From a checkpoint of a small image inpainting model.
Model: 32-pixel images, activation gelu, layers 6, width 320.
Training: cautious_adamw at rate 0.00088, 40000 steps, batches of 64.
Data: trained on drawn small creatures on textured ground, 203450 training examples, 12.6 epochs.
Rows from block 2, named by matrix and row number. Rows with one number belong to one neuron. Each number is 128 + 24 x the weight over the matrix's rms, rounded and kept within 0 to 255. All counts start at 0.
# fc1: MLP up (model.blocks.2.mlp.fc1.weight, 960x320), inputs 107-213
# fc2: MLP down (model.blocks.2.mlp.fc2.weight, 320x960, transposed), outputs 107-213
fc1.192 [130 107 101 111 164 177 163 154 123 141  68 129 116  80 142 147 122 148 150  74 151 133 150 124 123 118 100 154 120 128 144 120 145  95  95 132  83  91  72  89 121 134 128 118 163 108 162 147 105 122 136 133 121 144 121 125 150 102 132 139 167 182 129 130 129 154 141 126 171 108 140 144 187 114 150  99  99 130 124 153 107 140 135 134  87 115  77 110 106 136 127 155 142 152 118 125 174 136 169 110 144 118 116 144  94 144 106]
fc1.194 [130 135 116  97 154 163  81 130 124 132 144 103 123 144 126 136 139 185 112 114 159 138 104 144  75 140 139 136 103 143 140 147 126  85 120  92 134 118 148 146 143 143 148 123 123 129 130 114 134 134 146 112 159  92  75 153 179  90 155 127 103 171  91  96 114 106 126 159 140 183 148 139 138 140 158 131 151 123 149  98 103 128  66 101 119 136 135 133 128 131 139 148 113 111 126 164 113 131 127  99 142 138  97 106 136 154 151]
fc1.195 [153 127 128 104 109 205 107 115 125 111 132 135 122 158 138 176 161 120 114 112 132 175 117 119 120 156 138 154  58 127 145 144 146 117 123 136 117 117 143 134 101  99 103 130 128 127 103 133 131  72 146 129 156 137 134 178 167 130 152 119 130 166 143 127 139 139 111 190 175 134 148 129 148 135 108 127 135 127 112 130 145 123  87 119 131 146 122 117 121 124 103 133  68 102 131 127 143  97 172 139  92 108 109 133 120 142 116]
fc1.196 [132 117 130 162 152 110 111 195 145 164 102 118  96 129 166 168 148 162 130 136 101 143 108 118  73  96 129 138 114 137 102  98 154 152 120 114 140 103 102 126 159 161 137 172 153 104 118 130 137  92 108 122 131 107 138 138  79 124 142 128 153 169 151 116 133 118 130 152 132 131  87 165 114 119  90 131 122 144 160  92 111  98  93 162 127 112 132 142 167 135 116  96 142 140 108 112 108 110 169 144 121 149 110 114 121 143 131]
fc1.197 [124 148 135 117 110 143  96  91 203 160 133 132 133 114 155 146  76 106 184 157 112 122  98 125 121 111 146  94 149 122 131 139 126 107 128 107 125 174 111 118 160 116 123 129 112 146 114 143 117 117 128 107 120 127 125 105 154 114 125 135 115 131 149 100 110 138 123 157 142 143 111 153 173 114 138 121 125 140 107 165 120 109 134 132 108 151 154 131 122 136 128 110 103 120 150 158 125  87 101 144 118 116  54 129 143 137 157]
fc1.198 [113 140 127 170 131 152 125 148 149 121 132  92 147 136  88 121 155 112 149 100  68 110 127 148 148  86  79 149 109  82  80 139 149 161  94 128 166 110 120 131 112 169 117 194 157 142 138 118 104 166 157 119 132 111 129 127 132 118 124 139 126 140 166  92 148 151 100 112 146 140 149 103 112 147 145 102 135 125 130 124 124 106  77 144 124  95 103 126 136 142 102 134 167 127 132 144 129 141 105  99 104 133 121 106 135 120  71]
fc1.199 [118 125 136 135 102 138 117 157 143 115 119 112 104 114 126 131 129 127 123 122 147 150 122 134 132 108 132 117 115 127 111 105 122 110 126  95 117 124 141 138 110 103 135 146 135  67 137 123 149 129 137 118 138 139 162 107 110  92 130 115 102 122  91 111 123 111 109 141 144 161 108 118  87 145 122 121 120 104 119 101 120 120 122 116 115 126 132  68 151 139 147 114 139  96 117 119 142 121  87 120 164 116 105 125 121 131  98]
fc1.200 [152  96 104 130 111 112 120 123 114 160 139  72 112 125 118 127 126 163 119 117 101 135 135 116  93 102 127 148 148 139 136  99 122 122 145 136 145  96 132 102 119 124 137 172 156 128 115 130 112 144 133 102 148 146  69 138  98 104 149 127 156 110 140  96 112 122 157 147 153 113 122 102 137 137 139 131 135 117 102 122 106  92 126 143 146  94 142 132 114 132 117 184 108 116 156 152  92 113 108  90  96 106 145  78 124 124  96]
fc1.202 [121 117 121 129 201 133 143 119 193 215 166 189 152 118 101 146 176 125  96 121  97 135 156 164 107 148 100 144 127 122 102 122 141 116 110 117 140 108 120 129 108 110 113 120 149 109 102 130  92 155 152 152 172 101 106 127 101 164 113 218 137 126 118 123 146  86 167 118 126 153 153 116 170 124 157 165 104 132 110  92 122 122 154 174  75 125 162 101 153 139 107 138 113 141  83 128 132 182 129  68 144 146 129 140 133 123 103]
fc1.203 [153 142 124 132 127 143 170 135 123 125 127  67 148 117 130 132 139 105 182 109 130 180 162 103 126 125 105 131 123 111 114 102 143 122 121 136 172 146 115 117 163  81 153 177 134 154 152 100 125 135 158 123 152 119 104 132 193 116 142 139 119 147 149 113 121 109 128 138 175 126 100 129  91  86  99 124 152 137 115 196 138 133 113 103 115 126  89 137 133 134 147 138 102 130 108  93 111 118 127  97 138 122 171 147 177 106 135]
fc1.204 [156  93 115  95 105 129 126 201  95 124 143  88 126  86 113 118 144 119  84 118 126 129 135  90 116 113 121 142 114 120  69  72 109 128 125  98 133  75 133  65  63 133 130 151 160 108 185 110 126 100 130 115 118 120 131 145 127  96 162 132 140 154 131  79  86  99 185 143  92 169 113 122 135 117 118  85 100 143 125 122 129 135 145 134 126  57 133 103 175 100 144 126  79 111 148 159 140  90 150  85 131 165  60 103 103 135 154]
fc1.205 [112  81 126 152 158 145 163 125 110  95 105  88 144 178 119 142 148 149  67 122 128 147 114 120 107  74 105  99 114 130 146  91 135 161 123 125 122 104  87 114 119 106  90 133 145  80 141 136 119  92 123  95 122 100 140 147 107 124 116 130 145 133 110  95  76 157 145 120 127 137 108 111 131 107  97 133 127 162 145 129 150 152 104 121 145 101 143 122 130 118 129 122 145 134 148 132 155 117 157 131 102 176 110 106 184 113 136]
fc1.207 [155 103 124 105 157 117 156 184 126 148 128 132 152 156 129 131 142 105 144 109 151 130 150 106 126 118 131 109 114 122 129 105 149 178  82 137 161 147 151  91 181 119 114  94 145 147 123 121 122 147 129 115 102  92 129  94 107 130 153 161 161 134  93 104 133 150 113 171 127 121 153 106 129 132 149 111 142 167 151 103  87  98  88 158 144  75 135 102 155 115 130 135 136 126 136 173 131 114 160  99 126 145 129 126 113 131 118]
fc1.209 [139 105 126 139 130 147 121  91 170 128 105 129 110 107 117 163 110 140 112 121 137 145 121 153  84 123 144 141 137  71 141 129 123 163 127 110 172 125 135 125  90  98 133 107 139 102 135 131 115 113 142 159 113 104 128 162 134  91 146 140 123 115 141 143 161  67 140 161 155 121 124 135 125 180 103 148 156 158 111 147 118  96 131 129 129 143 132 101 104 136 108 144 142 115 139 100 120 137 133 105 111 130 169 115  97 118 119]
fc1.210 [156 118 107 116 162 104 154 159 165 166 123 115 142  81 154 133 108 126 150 143 121 140 102 110  87 103 102 133 154  95 101 126 112 146 110 121  85 140 115 144  69 108 158 104 134 105 121 124 132 148 132 134 153  81 115 112 106 114 127 125 167 157 140 101 130 140 118 113 101 116 104  97 114 164 119 132 141 134 140 147 135 151 143 137 106 135 139 103 145 120 110 142 149 145  89 140 108 154 126 108 135 143 159 129 170 106 136]
fc1.211 [203 107 108 160 123 109 156 104 113 146 131 122 148 145 106 113 118  88 102 115 103 131 123 124  74 144 110 111 104 125 153 151 131 124 142 132 126 178 138 117 140 118  67 142 149 148 152  95  98 117 114 143 135 115 132 134 159 116 146 156 131 173 104 123 120 112 162 150 128 134 106 109 132 150 136 130 166 170 116 116 125 105 127 154 132 114 174 123  86 132 136  81 119 144 137 138 137 130 100 103 133 118 162 120 126 103 106]
fc1.213 [122 134  94 111 140 173 170 112 132 138 139 118  77 164 146 137 160  94  85 101  98 123 135 113  79 148 137 118 163 133 126 147 172 141 151 116 122 103 148 105 131 105 108  72 134 147 140 106  93 139 170 105 170  98 140 141 109 141 151 130 114 165 107  97 133 130 177 100 130 159 151 134 115 121 123 115 135 142 127 107  97 142 113 166 116 133 158 130 142 145 128  78 112 143 101 162 148 164 192 147 161 123  85 132 124 127 120]
fc1.214 [151 108 106  84 167 132 135 157 115 148  95 112  88 193 106 105 139 144  95 108 125 139 144 133 130  77 123 101 133  68 106 132 150 138 145 132 115 122 129  93 131  75 133 153 123 139 113 135 103  97 200 117 121 110 124 163 205 141 114 134  85 152 113 158 114 121 114 168 125 141 136 156 163 110 100  93 137 103 139 135  92  99  96 129 125 135  98 131 157 110 129 125 109 116 102 122  98 194 119 110  93 152 116 138 214 129 126]
fc1.215 [128 125 124 134 101 135 101 131 152 128 117 121 133 113 119 126 108 153 125 110 137 140  98 126 130 103 144 147  75 102 133  83  83 117 111 111 177 124 123 105 115 132  99  85 136 104 109 115  83  97 131 142 125 106 133 118 117 116 113 156 160 133  82 125 111 137 157 112 159 146 141 118 126 163 132  93 114 152 136 103 131 108 158 124 105  93 118 147 141 139 123 107 126 167  63 138 139 129  97 156 105 190 146 108 132 144  87]
fc1.216 [142  84  81  92 161  94 179 124  99 152  89 116 139 123 162 127 117 147  83 143  92 135 144 166  77 103  75 159 111 105 119 145 143 179 120 122 117 107 149  99  97  94 107  90 136 151 146  97 123 114 119 139  99 116  98 120 128 121  90 149 161 142 117  95  37 131 120 129 163 106 133 131 119 131 121 108 164 107 158  89  98 157 101 139 113 202 109 123 154 146 129  87 155 131  66  78 128 167 144  86 147 137 141  72 153  94  83]
fc1.217 [138 128 114 139 224 133 111 142 130 149 111  97 126 153 118 134 113 103 131 106 116  67 155 121 138  56 137 130 138 116 101 132 126 138 154 117 147 143 140 103  88 133 153 167 134 152 114 119 125 144 174 126 132 142 126 128 127 119 145 145 123 146 177 147 142 140 110 151 145 118 132  94 126 141  89 121 119 106 118 170 134 110 110 140 143 139 137 144  78 136 133 149 134  81 123 100 192 138  77 127 146 121  94  80 159 132 144]
fc1.219 [172 149  98 129 141 182 130 104  97 129 137 138  97 121 158 165 139 151 104 105 148 163 124 119 149 122 118 175 154 115 123 128 140 129  96 139 143 109 119 136 124 127 109 144 161 119 194 138 100 146 134 161 171 159 133 160 110 144 148 141 118 145 107 100 118 111 153 100 137 125 168 136 143 138 106 111 129 115 105 120 106  99 122 128 124 114 112 103 152 127 135 144 108 132 123 134 149 141 129  84  95  77 138 147 153  76 156]
fc1.220 [122 118 114 150 109 151 125 103 145 112 140  95  84 116 129 138 116 152 169 183 120 134 104 114 128 169 126 159 126  98  87  86 144 112 155 139 108 157 135 142 177 133 159 106 139 142 121 148 110 110 148 120 165 133 122 113 146 111 112 125 139 130 145 145 166 104 127 133 107 137  82 155 138 148 154 104 119  98 130 114 134 119 112 144 114 133 124 120 131 140 105 114 109 152 104 174 145 107 146 117 115 139 108 144 110 154 148]
fc1.221 [144  96  52 213 137 164 174 104 136 141 118 127 160 124 145 132 131 101 143 159  70 122 145 139 120 133 108 125 127  98 126 133 149 141 114  71 128 155  80 106 139 122 106 131 187 164 160  84 157 105 144  87 151 114 121 131 147 118 105 157 143 135 128 116 119 113 168 134 225  98 116 112 139 139 109 114 123 161 139 142 127 127 124 140 104 120 130 128 120 195  62 124 126 130 129 113 134 148 134 108 144 113  11  88 116 114 153]
fc1.222 [144 125 111 143  92 142 126 137 157 142 152 134 141 120  97 121 150 115 134 155  98  90 146 120  96 117 154 135  79 142 121 120 148  76 148 112 139 128 136  92 127 145 119 125 153 130 191  92  82 124  87 132 126 151  46 159 103  61 132 143 173 146 116  95 126 116 112 128 151 133 158 113 114 127 118 126 113 114 142 120 133 127  93 145 151 148 137  99 117 156 119 104 139 116  99 132 158  68  98 105 133 155 128  74 110  93  53]
fc1.224 [158 104 130 142 111 148 134 123 111 105 135 147 131 116  97 186  67 157 131 117 102 146 129 163 138 120 138 125 122 137 156 126 122 150  97 101 136 132 131  95 122 133 132 157 142 122 144 136  98  84 139 111 161 176  97 162  88  90 150 153 143 150 107 110  91 150 133  81 154 125 123 141 103 143 144 148 119 147 142 116  94  78 163 117 128 129 139 136 130 120  97 120 125 121 149 165 122 146 148 117 135 111  83 146 129 118 104]
fc1.227 [139 129  98 155 120 129 119 110  95 145 107 188 190 163  68 173 110 128 145 112  80  87 129 178  99 113 127 127  87 138 100  59 135 101 105 145 135 127 164 137 128 137  99 127 128 107 136  98 112 123 142 160 145 137 168 131 120 128 135 198 138 108 122  94 137 158 130 179 183 131 171 145 138 138 150  97 168 142 124  97 153 109 118 127  94 108 112 112 165 199  97 113 100 115 104 136 128 144 117 100 150 156 145 110 140 165 156]
fc1.228 [114 102  90 191 152 117 125 136 136 167 111 134 109 170 146 137  95  96 136 123 113 119 144 135 144 130 151 144 131 130 126 179 111 126 134 119  74 158 130 134 133  98  94 162 155 129 139 101 107 100 147  97 109 130 105 143  90 106 135 146 152 111 127 123 115 130 147 141 143  86 127 136 177 130 113  94 165 137 139 112 121 123 119 151  94 136 117 162 198 201 139 109 141 152 129 121 200 157 151 120 147 104 151 110 181 110 133]
fc1.229 [141 133 116 139 152 182 145 150 144  79  79 115 162 135 127 137 146 102 148 121 134 128 147 103 118 127 106  78 110 131 172  88 147 118  94 137 118 132 142 139 111 116 102 122 137 109 120  84 144 155 100 110 123 119 164 105 103 113 108 148 117 141 177 147 116 164 115 141 150 113  86 154 131 131 131 116 110 190 120 103 137 139  80 131  94 107 112  86 148 128 147 102 180 145 120 101 126 107  72 119 141 119 115 120 126 137 174]
fc1.230 [140 113 123 144 135 132 135  75 123 153  97 127 113 139 174 156 141 142 137 133 153 108 108 152 114 141 133 151  96 134 116  99 118 138 119 113 134 112  72 138 104 151 113 110 133 156 131 124 125 139 115 123 144 128 127 121 110 117 113 136 131 145 159 151  96 121 158 106 121  92 132 140  93 139 138 133 120 136 122 143 161 148 138 152 135 132 123 132 143 139 120 121 135 144 108 121 137 133 172 101 152 105 142 138 108 141 127]
fc1.231 [157 107 118 123 110 148 118 110  95 104 107 101 138 140 123 125 140 129 111 177 119 122  93 134 120  84 174  95 139 107 130 123 163 113 138 108 114 126 129 119 178  77 103 101 128  65 140 131 129 111 166 109 147 120 169 142 134 126 107 149 123 163 101 137 160 117 130  82 123 110  90 135 106 121 107 106 138 117 148 141  79 160 136 131 123 139 114 119  81 117 107 114 159 127 150 141 137 112 128 108 138 160 110 133 125 117 117]
fc1.232 [127 101 111 144 123 127 137 140 131 134 112 159 164 171  75 151 168  85 105  96 106 132 130  94 142 133 139 115 101 117  99 124 117 127 128  99 168 142  90 117 148 113 160 154 135  93 155 116  72  69 172 118 128  90 113 177 129  75 126 129 110  79 117 135  86  76 140 127  88 161 118  96 124 161 119 111 148 192 136 145 110 127 176 167  98 158 136  96 128 106 137  91 197 115 166 158 124 199  56 122 143 126  88 142 148 145  94]
fc2.192 [136 153 128 138 111 109 162 104 144 115 144  82 110 151 139 140 183 117 117 146 153 125 112 142 117  70 191 127 113 117 180 152  79 149 156 124 132 133 129 118 120 108 106 204 137 158 115 118 157  78 115 101 150 117 120 123 113 137 107 142 152 152 141 116 127 120 109 111 135 108 144 177  75 139 134 129 129 132 117 106 153 117 122 136 125 142 137 102 137 132 198 133  86 127 170  90 137 157 100  92 109 104 120 112 124 134 109]
fc2.194 [146 146 130 161 158 105 123 108 121 165 141 129 110 142  81 127 161 163 142  89  98 126 142 136 142 125 134 131  72 151 131 153 135 114 153 109 101 107 123 105 103 137 148 152 138 122 117 109  97 141 150 103 139 134  97 184 140 133 134 117 111 137 149 137 137 136 133 151 123 146  98 105 132 139 127 117 142 127 126 148 165 128 154 148 134 136 131 123 116 110 117 124 115 110 125  99 174 128 165 115 148 130 132 141 127 120 112]
fc2.195 [115  96  76 140 143 211 119  98 127 128 121 121 135  92 123 177 137 159 102  83 120 139 118 143 121 114  93 153 151 144 114  88  82 123 151  88 130  92  87 119 123 105 130 119 126  95 114 141  96 149 112 110 185 137 107 144 105 126 127 136  90  86 133 105 117 161 141 115 131 143 191 133 135 140 174 121 149 153 123 120  71 150 172 121 136 172 139 132 103 135 206 127 143 130  89 113  88 154 128 141 208 130 129 168  96 118 191]
fc2.196 [125 123 166 123 124 129 111 141 106 114 111 151 140 153 172 110 102 101 100 121 129 122 122 125 119  72 112 139 177  95 121 141 144 130 126 176 175 135 110 169 108 117 124 110 118  96 110 149 112  94 163 131 122 115  96 137 112 120 115 167 146 126 111 105 130 112 134 130 140 160 143 119 134 141 147 134 111 118 159 128 146  83 122 155 134 166 114 114 130 148  74 120 151 116 120 114  86 110 116 150 177 136 127 148 112 134 146]
fc2.197 [120 114 125 122  95 120 148 130 145 113 131 119 150 124 154 141 116 133 148 152 156 120 138 138  98 139 138 124 118 140 104 130 137 103 136 135 137  90 138 103 137 141 142  97 159 140 130 144 148 108 134 142 161 134 104 115 125  99 130 119 125 117 157 151 113 119 123 149 121 128 150 126 128 110 150 154  98 116 146 151 137  96 153 141 129 122 133 146 128 123 162 132 130 132 128 121 127 123 136 145 123  99 134 141 115 124 134]
fc2.198 [125 120 101 137 102  87 112 116  85 106 153 152 130 109  99 172 115 151 119 136 133 116 129 163 149 167  97 130 124 154  62 124 152 105 125 152 141 104 158 106 168 166  96 149 169 101 104 111 124 138 101 113 128 145 103 155 113  92 124 127  87  87 129 134 112 164 136 145 145 100  94  87 118 136 128 104 127 130 150 122 111  99 128 156 136 101 149 140 144 111 117 113 170 107 124 137  77 145 137 155 116 124 133 133 131 128 121]
fc2.199 [134 178 149 134 152 145 112 109 139 154 160 151 152 103 105 166 140 137 120 105 156 127 132 151 134 108 100 111 163 154 110 123 126 134 108 107 130 117 142 152 135 151 149 127 127 156  80 141 104 114 140 102  95 149 135 149 122  78 141 141 110  98 158 135 116 106 139 147 154 124 117 116 116 110  96 115 140 131 132 109 143  98 147 121 114 156 124 127 129 139 152 129 147 139 146 109 143  91 189 137 123 101 141 138 144 130 129]
fc2.200 [110 104 115 114 122 104 130 100 162 130 143 109 120 192 198  68 165 121 121 137 142 161 120 137 162 136 132  68 110 141 175 144 128 114 151 153 128 168 142 168 179 172 153 143 150 126 184  95 126 132 143 145 136 133 155 126 135 127 145 151 141 136 133 135  88 141 132 128 180  96 130 226 158 174 111 147 114 108 112 134 116 139 160 110 121 144 134 156 173 123  84 162 179 125 134 149  97 117 123 144 101  83 115 130 127 100 119]
fc2.202 [138 133  85 158 113 106 183 163 114 111 146 101 118 168 127 134  84 124 154  90 113 132 103  89 133 153 111 134 136 134 141 137 137 139 142 101  67 138 138 143  97 106 199 138 105 136 111 176 105 121 147 135 140 133 142 113 115  71 100 180 101  85 127 138  99 144 123 130  94 107 128  96 143 163  81 132 148 168 121 156 154 106 115 142 117 171 122 125 136 110 123  88 154 124 127 125 172 143 127 144 151 119 139 134 113 113 130]
fc2.203 [108 138 156 142 123 146 103  91 118  89 144 109 120 130 169 164 120 138 120 114 125 139 114 124 173  77 123 136 163  88 112 114 152 143 153 131 129 140 112 129 125 116 138 129 113 141 181 125 109 127  38 130 109 117 132 135  99 165 111 104 136 147 151 104 115 122 123 118 163  89 135 152 137 103 142 107 124 151 113 148 112  92 190 108 123 124 149 157 148 173 101 108 121 127 144  89  96 144  94 142 138 131 115 106 168 110 127]
fc2.204 [140 125 136 152 131 148 102 198 141 176 152 118 135  97  58 114 134 105 175 124 166 106 107  77 115 149 129 103 130 104  91 118 161 119 116 147 118 101 114 116 134 188 161 127 119  82 118 109  89 143 129 117 155 152 128 161 111 120 123 126 100 123  92  86 157 161 137 147 134 114 112  62  94 103 139 181 124 150 177 149 137  79 103 140 144  85 136 125 162  94 138  49 131 147 104 149 158 144 147 154 125  94 121 130 142 117 150]
fc2.205 [142  97 140  95 199 154  87 167 126 134 106 128 103 110  82  99 114 111 128 121 124 108 127  96 126 128 133 114  75 133 178 152 131 137 125 114 145 116 125 123 135 159 143  91 127  75 109 164 117 109 149 131 154 132 140 127 131 140 132 115 107 173 146  69 142 154 133 132 123 124 107  91  74 124 138 170 145 128 136 134 119 109  90 140 141 114 127  73 185 100 115 108 131  99  79 128 137  99 141 158 139 127 137 125 147 118 116]
fc2.207 [146 142 143 134 169 123 114  76 157 136 172 139 128 129 106 172 149 105 128 164 145 126 121 119 145 126  98 132  74 128 116 116 118 116 109 135 117 116 129 138 171 107 128 158 122 112 114 176 140 130 109 110 132 122 124 149 132 115 137 147 106  91 122 160  94 114 122 137 109 124  59 113 116 135 105 116  95 159 154 140 137 123 136 150 175 170 124 115 131 128  75 145 114 118 125 172 162 108 147 143 138 139 126 130 106 124 114]
fc2.209 [117 133 161 113 113 127 146 141 116 134 109 114 163 129 132 119 114 142 128 130 120 115 154 124 152 120 116 128 115 108 112 110 166 124 127 130 115 143 148  97 149 139 154 138 138 121 159 113 110 132 152 118 118 105 119 160 136 178 120 140 139 141 113 134 104 136 113 111 102 111 103 129 164 188 129 117 159 120 110 139 133 126 145 136 130 113 150 118  94 141 111 147 125 142 135 141 159 130 127 143 163 147 103 106 136 134 132]
fc2.210 [148 115  94 144 126  77 118 134 153 122 151  67 119 114  83 175 173  84 150 146 122 113 150  97 111 129 149 166 110 143 117 166 142 119 136  88 130 121 150  90  68  89 121  97 130 120 116 115 113  87 181 129 144 128 116 107 124 106 137  85 143 147 100 190 119 109 133 113  90 115 156  90 161 122 149 131  92 120 129 117 136 106 138 133 112 172 105  89 142 107 172 153 145 129 138  95 112 122 105 121 107 143 140 123 137  93 130]
fc2.211 [119 120 139 106 107 108 159 139 178 119 145 110 138 106 173 113 109 128 135 142 176 109  79 149 151 155 143 113 115 114 145 107 137 129  91 134 150 109 104 120 146 101 107 128 132 122 132  96  99 115 131 133 144 113 100 114 152 107 128 118 109 102 170 115 127 106 114  99 104 132 140 142 121 119 111 108 122 155 136  95 129  52 206 136 128  87 141 112 103 108  40 141 122 139 133 146  90 122 132 107 154  97 107 125 104 150 146]
fc2.213 [127 136 117 129 166 109 111  82 149 129 136 120 102 152  98 127 123 118 102 204 159 133 106 129 150 130 169 142 129 118  74 107 163 152 141 149 113 146 150 126 135 151 115  98 123 124 144 123 133 156 100 105 150 142 116 137 111 155 131 141 136 140 141 148 137 146 125 134 145 102 111 124 116 134 148 130 113 136 147  94 139 111 133 121 151  80 147 132  91 151 111 179 139 121 113 119 135 139 120 107 165 124 122 160 126 143 113]
fc2.214 [131 152 140 179 133 110  90 110 122 138 131 119 137 116  60  87  70 139 137 105 104 145 138 104 141 171  97 142 136 158 132 117 147 153 123 131 109 115 128 138 125 110 157 123  92 157  85 176 112 118 125 129 130 144 123 122 129 108 131 156 102 133 110 142 167 160 140 132 164 131 104 132 160 128 107 179 155 163 124 139 139 125  91 155 106  95 108 148 157 100 132 111 166 130 111 176 149 119 136 114 123 135 124 120 157 141 141]
fc2.215 [142 133 144 111 159  72 139 111 133 124 144 104 145 115 122 112 123 155 107  97 110 123 138 117 115 125 119 111 152 126 145 139 124 150 133 117 120 113 141 170 114 124 163 108 140 167 140 115 130 125  79 156 136 122 183 144 141 121 145 132 136 138 143 176 144 136 125 127 135 136 122 163 146  88 146 105 114 104 152 139 135 134 157 129 109 141 168  81 135 137  91 134 124 146 146 140 122 118 129 123 144  86 127 130 121 117 100]
fc2.216 [129 133 121 110 126  81 134 123  80  65  75 151 151 134 150 169 116 140 162 122 127 115 123  90 119  83 113 109 122 173 106 164 137 113 176 186 146  82 140 147 138 178 136 138 131 225 150 151  92 159  90 105  99 107  94  75 132 107  90 110 111 119  63 101 160 119 121 144  87 142 133 127 170 161 141  95  76 108 138 180 123 150 159 154 124 136 139 141 131 112 125 109  88 146 151 140  83 126  79 126 107 139 113 142  94 142 149]
fc2.217 [ 96 131 110 161 113 125 158 126 117 106 118 110 127 173 138 119 109  67 104 157 121 151 129 124 131  75 111 102 149 100 115 130 115 158 128 161 110 146 134 154 121 143 130 160 128  67 186 111 116 119 118 162 123 134 148 146 142 128 138 114 156 123  73 112 136  80 123 125 194 124 171 160 142 147 135 132 137 148 110 111 138 139 125 147 138  83 126 149  87 169 137 107 114 131  90 102 151 131 146  99 118 117 114 145 152 132 152]
fc2.219 [143 139 147 142 119 105 110 153 129 158 137 143 114 142 137 136 155 119 105 136 128 145 154 149 161  83 130  71 141 140 123  97 141 162 157 138 146 133 141 112 139 133 132 115 157 139 147 165 141 118 108 123 121 160 132 124 107 137 131 129 150 124 157 131  95 146 102 156 111 126 145 125 118 115 104 148 115 135 145 112 136 106 153  83 130 121 164 120 112  99  93 167 139 107 115 118 148 135 115 128 142 138 115 123 114 138 109]
fc2.220 [144 147 114 103 115 113 126 179 139 133 125 128 110 139 120 120 157 122 157 102 151  97 114 120 100  97 136 105 117 118 133 140 112 117 132 123 139 127 113 128 121 152 126 108 135 117 158 106 104  95 135 121 117 133 127  74 127 123 112 154 157 113 143 157 140  89 141 139 148 116 147 141 119 131 134 117  82 157 131 123 141 118 106 134 109 110 158 108 130 138 184 128 112 130 154 128 150 137 129 151 133 109 117 146 117 131 113]
fc2.221 [131 123 117 110 116 181 126 155 130 119 140 115 109 130 115 108 130 135 123 114 128 151  40 116 124 148 119 134 134  91 123 139 136 119 125 146  89 121 126 132 136 126 163 143 129 106 130 117 109 135 145 140 121 132 143 121 136 156 131 115 140 131 105 129 136 110 115 128 118 138 140 130  98 116 124 150 131 108 122 140 128 137 121 127 131 114 132 130 144 117 255 100 151 119 126 121 134 119 126 143 192 155 106 120 120 121 123]
fc2.222 [153 111 158 131  97 110  70 236 160 151 119 193 178 144 158 103  83 147 116 116  99 144 124 168 101 116 126 116 165 141 114 118 118 110 108 162 121  99  97 148 172  87 137 119 142 122 104  63  85 137 163 119  95 134 161 146 134 128 143 136 141 113 144  83 190 140 124 189 136 156 157 171 113 137 111 127 149 137 121 159 127 109 104 108 103 117 144 134 121 128 134 140 118 116 168 130 106 132 105 132 143 129 109 169 102 159 120]
fc2.224 [126 121 132 110 115 118 137 153 129 131  94 131 128 140 179 107 158 108  85 137 133 145 120  90  82 171 146 126 141 121 169 158 144 118 173 150 159 105 143 146 121 133 145  80 129 146 130 136 159 115 100 116 112 163 105 125 127 152 153 139 134 176 115 164 170 119 109 123 111 139 137 123 141 110 132 122 154  89 122 121 154 143 123  85 135 112 134 150 115 147 154 103 178 107 112  93  99 130 148 121 158 110 123 120 149 107 109]
fc2.227 [109 101 112 143 166 146 180 117 126 108 138 104 110 118 125 148 156 101 150 100 111 110 148 117 160 146 106 135  95 106  95 136  83 121 167 140 149 149 110 131  72 170  93  89 140 120 169 133  95  96  74 113 111 130 114 133 144 149 127 110 106 122  96  78 145 101 144 118 125 152 126  97 145  64 199 119 117 128 147 108 149 113 157 132 167 120  98 133 103 119 181 101  68 143 121  89 121 115 113 111 177 136 147 159 144 130 121]
fc2.228 [111 121 115 110 122 136  93 148 105 109 150 137 112 103  87  89 127 126 140 187 121 151 147 121 134 122 130 119 110 100 148 119 164  82 116 160  91 172 127 108 148 130 134 147 131 174 105 116 106 114  84 100 129 102 107 121 118 120 116 120 125 132 121 113 112 153  99 137 110 136 100 153  99 140 130 157 126 118 101 125 126 128 109  93 128 147 100 100 120 128  58 101 140 174 127 118 102 168 107 121 118 117 118 136 149 119 105]
fc2.229 [148  88 113 132  98 113 125 126 126 162 138 113 130 125 130 109 129 143 141 147 151  98 118 145 132 149 154 156 115  87 150 162 146 172 153 148 112 103 107 113 103 147 113  68 120 147 111 126  91 150 163 150 115 133 127 144 138  76 131 136 115 101 118 140 131 126 125 140 116 100 105 107 107 118 118  90 124 147  91 111 145 177 147 186 125 107 146 129 110 124 100 164  87 123 139 172  91 128  91 132  97 133 123 146 122 140 133]
fc2.230 [146 123 112 118 134 163 115 129 104 116 123 110 122 156 105 105 112  96 183  99 129 126 131 103 163 138 145 102 150 122 129 145 177 118 130 115 136 156 115 160 107 116 125  94 157 119 130 130 157 120 140 156 129 109 153 151 113  99  85 118 162 114 125  89 129 109  98 116  67 147 130 128 134 133 118  85 108 132 107 131  97 160  96 118 111 135 136 144 174  84 188  81 126 137 196 114 158 168  67 120 112 117 124 107 104 148 144]
fc2.231 [157 169 149 101 148 173 143 124 122 122 116 141 155 124 149 131 123  97 127 115 139  79 138  92 126 144 120 107 105 137 125 149 156 136 123 138 151  52 164 117 129  81 144 148 104 152  68 136 151 148 189 173  63 144 148  93 133 110 130 118 112 104 125 110 148  87 133 116  76 132  74  84 136 119 128  99 151 114 153 210 135 149 139 137 112 149 141 130 133 168 186 103 102 161 127 141 158 117 103 178 124 140 133 103 120 136 115]
fc2.232 [135 120 160 156 130 126 102 151  74 150 120 106  98  81  81 126 140 117  82  58 132 139 131 157 160 111 137  86 171 100 145  93 135 168 117 112 113 159 160  87 101 112  65 135  78 101  98 161  61 123 118 135 135 162 160 134 132 108 142 118 108 126 109 102 143 134 128 144 171 109  88  85 130 117 117 156 160 177 140 115 127 105 156 140 102  97  65 150 170  91  92 103 153 137  97 160 191 125 146 134 144 141 125 136 136 122 152]